{"patch_size": [8, 8], "lr": 0.0014, "epochs": 5.9, "lr_schedule": "cosine"}
Rows from block 10, named by matrix and row number. Rows with one number belong to one attention dimension. Each number is 128 + 32 x the weight over its row's rms, rounded and kept within 0 to 255. All counts start at 0. Numbers have three digits each.
# v: attention query, key and value (stacked) (model.blocks.10.attn.qkv.weight, 768x256, the v third), inputs 172-255
# proj: attention output (model.blocks.10.attn.proj.weight, 256x256, transposed), outputs 172-255
v.95:143162103093134116100169119135128111168135195212156175087096114095132054141114120161115103119201178119135137083166130127173157160081128109153129107149099135104109109143107130138107038172105109148110169127164141160131116132198125166112155110112180161159
proj.95:107119139149163143134143115151089126119124116096079117124147121109123186136149115139128175141097098130111075208111108156116104080197119131128115161125124125114142126124135149108155168094160151142162065142134112118126157145084149083168093138144101122093
v.96:138148132151095146143085020086073152114127093132151077115142126117139144116141106183121139146112177123113096123136110180136165123144121049135120102075182119136140135183088133110140162128149145131150129128103105116129132106121186165139088138148156142111
proj.96:133116121141173131130164188157150117134176143121106137118127111156142109095140136098123113123145087156157132125142138020087127157105117210097132172150092141104122127104159166172132111123106108038095167118166196126107119097120099147093119001130153114139
v.97:133108094132144112081186228165172116096143153184127148118108186129144118127123145098140096141105105080119169156114144141132133134094151166125165120155095127061112122141148102131114070165103094100099111085121157110116126171165073094100117085117106075131
proj.97:122164149131116135158079061053087134124076092109150100152135096093117163130149126143135164128140174143152108105126093160170106091188113056152119110115178119189167123114088130097120156085137175209162141132124063139166120138116183122136107255129117156133
v.98:108114095150091170159132085118077119114113117119094096096123134096115091120135110175117131130147140154161110099129119129141152141156113085152108069094155128176119189156102128138183157125110151168169163156116125133098179097092181137159092158111175165119
proj.98:138116134123152121103114145153140113144203096135170127140118130192165146132132115106114138124133082122105139150154160075067147167122151150101133198162108148112101091129152135158130130099133112023086103108160182123116104120157092117123134018175110097181
v.99:111126048104152073089220197169178109113141151134087164114111176104106095128103132066146096128125102107159187129122146099109151144096131207099146066150104141084081194095195138134126119147099110110115145104108151122091136130148081094097153123089132087121
proj.99:145157181126097159131054056076090134144105101133182102158130114128135181160150124168128172138133157110110106119146110196161115095185139017155128133113166124161143072144069107094152158085148163182161073144128075142158128151133155100174124231154096145151
v.100:169105164146144149129087188167173123144161116131153155155128123153132166126138135099126144152116117119107151181151116141124119106094144156098146193145083148113154061109141113133117116107148105098091092096169163166180089151145096118129141101167087131158
proj.100:098145093116113107144158125118118132107067148147107148116132139071101099114126133134139118109111151121133113124092114171182112100123119106139107062115151118149132185112115108110089106162111137255162175133089078117111128128107156140088132255096149152092
v.101:145111133136150095109139208147182120140130144116147151170129081119113161136132119071117138120106114159133163154134121086081090139117145168077144186189095135103144078107155118149099126128151115103086140109147167111153058168141110113130154102146114102147
proj.101:115133120129089112140115093112113146115058152134104138115131147074105121145117134155142130134108161094116130111091098222185117069121116080167120054095152110142126147146103103071127113179135132218175114152098057121141159149134151124136147238080120146089
v.102:090146097101138099090193204172137104132132159138102166129107137113123086120101124067116078129129091133142152128116128109110146124098134215094148105168100108076141162095203137163096088149101108124115178111125148100090096170129095095133133096094146104158
proj.102:139125164128087120135070067067108143136096112120146104150132128121125171184124118158134175125120188107104136120142118208157101094156122026157125112102156114163121085149067106075155165117147151172150078147106066131168165135134135122175131204128092152111
v.103:116145097115151112112170198187190138123141165147146173105107156121126122135127125102108115131115111110131147158149158113114095131087130176089131125164071126090105097106161139136127100139118105099083098120120165145133142144159069100106122102140108088126
proj.103:118147143129119144139086071074088134116073118130135110155134120085103145124139147138139154140126155105138127112098094185188122090177120059155116091099183110164154146142101109094117132117129167202183139132104050132146104146116181123141138240112113163122
v.104:125087133112145141132122195156138093170135120162119184162103086122105131093115152069109144136136093147121159172110141104111131134129108174118115195176090122092136130104177150135123074102116112087130150084150142143144055152117125131125147122133090153122
proj.104:104154097126077071132115098085126150122083138100107113088137138103123125183115096158131104092086156109103136120096105199150104108092134074119138070135123118162137127119107091072124170168148122184128116166087070112138184135135133142146140216108124135106
v.105:106145036105120096096207169115156135045130158153127130071148182134150071128113139163117068111144079123170141121125116142128162170125129128154162049122104110065085179133159136144150104163111120114137178155077150082079196171105145078105148124049174089083
proj.105:150121216129144175128052081071100122169154112131174089186120084146143192152142126120124198156147153114121120124177138092111105111196128101123113193105176123162129062151072122106118158057122155117134087102174128151138089108145148139142091150210074130181
v.106:104159072120147123124181110126108156097115159097101079063137191140135113147114104134152085118119138106135104107144097116144139149125134114133123029112159121151101177168133106086107143128118135175143139136125123072075194086132145097142118155082175109077
proj.106:147111183119145187115081121139111107151167105163195119191121115169142165107142145121120163170154103134134128125161161113105152142183138114141128200143148137099139090151124140182155116077124156074151099089156155157141082137135112104141119047188120124183
v.107:125105203160107134164066151122117120190148115106147150159139108145128203157164148136124175165101172113083107164167146091135054112130129120087124210122148125163129047084082088125100135119128161113089084115153124155183091111137127171121104141227068151160
proj.107:103138060118140100129171137178134135069084143130088145089127159099111055076103135119128070120124120128159126134048116162156171143102133165139125051151100120105149215122193157128132078169118105145131177136094106129121138162130137117113166131040207136098
v.108:169119180113101148136097053072093127124096108158148071107125124125105106118129133174131120136160146146110100143146129170180146136186120054192125115049163141127111116155112141120188155128158138127176137154127104170167180124099192158141110134125160174088
proj.108:104134098128154109122153195148165118156176131100132145123134115171156140148133108090121123112110094161138128122140148035056112154067125197077134167165101141122117130083135128155075132130115116078066146116154177091072091072137087156107100053155118087157
v.109:103128098119168085109140200194147133128150136092120163168116131144144157138146149057130123135100078140125144151124127109095104122088128200058127158182110137103136125094141116132075111108123128115083116111143155087097077128183077096112140103145089071153
proj.109:146124136130086145146118077096090148108069145159116117127133141078089131132122148162142136148124168098128144100116110221195133097162110052187135081090144112143131130165113118092174105156135144178196121143105077152176168160121155123154165187081135175086
v.110:140136116122165109067172171148185129108164134152155144111122182108146119122145122116108110144105046125127186161143124125134128156090185182136118148172100125039121121107152108139108080140105137079104128107103169142114118196162113114094140065122111107135
proj.110:113160147156102126179102085062095151136067134095126107147152102099106182154146141141142163121129194135135109103125090151156077071167087085143142104101169109197159122101057121084114172113129153208159129142132066131155141110102169141151109248124105141112
v.111:126123137119174096111150196183191100125156152145133190152108181148141118125139124100137127130115103124125161137137137129080108130086161200094142136156095148089132135130155131129100094118102133102089146123121165116120097130150093118091127081116093108128
proj.111:124156139136092142156099073064088143123071130130137097139137109065095146127139131149144151135138168127134113113130090174184102096165112055163129099114167111177144116130085123087130138126134142245177122140121073143156154148107178115152130255112121155128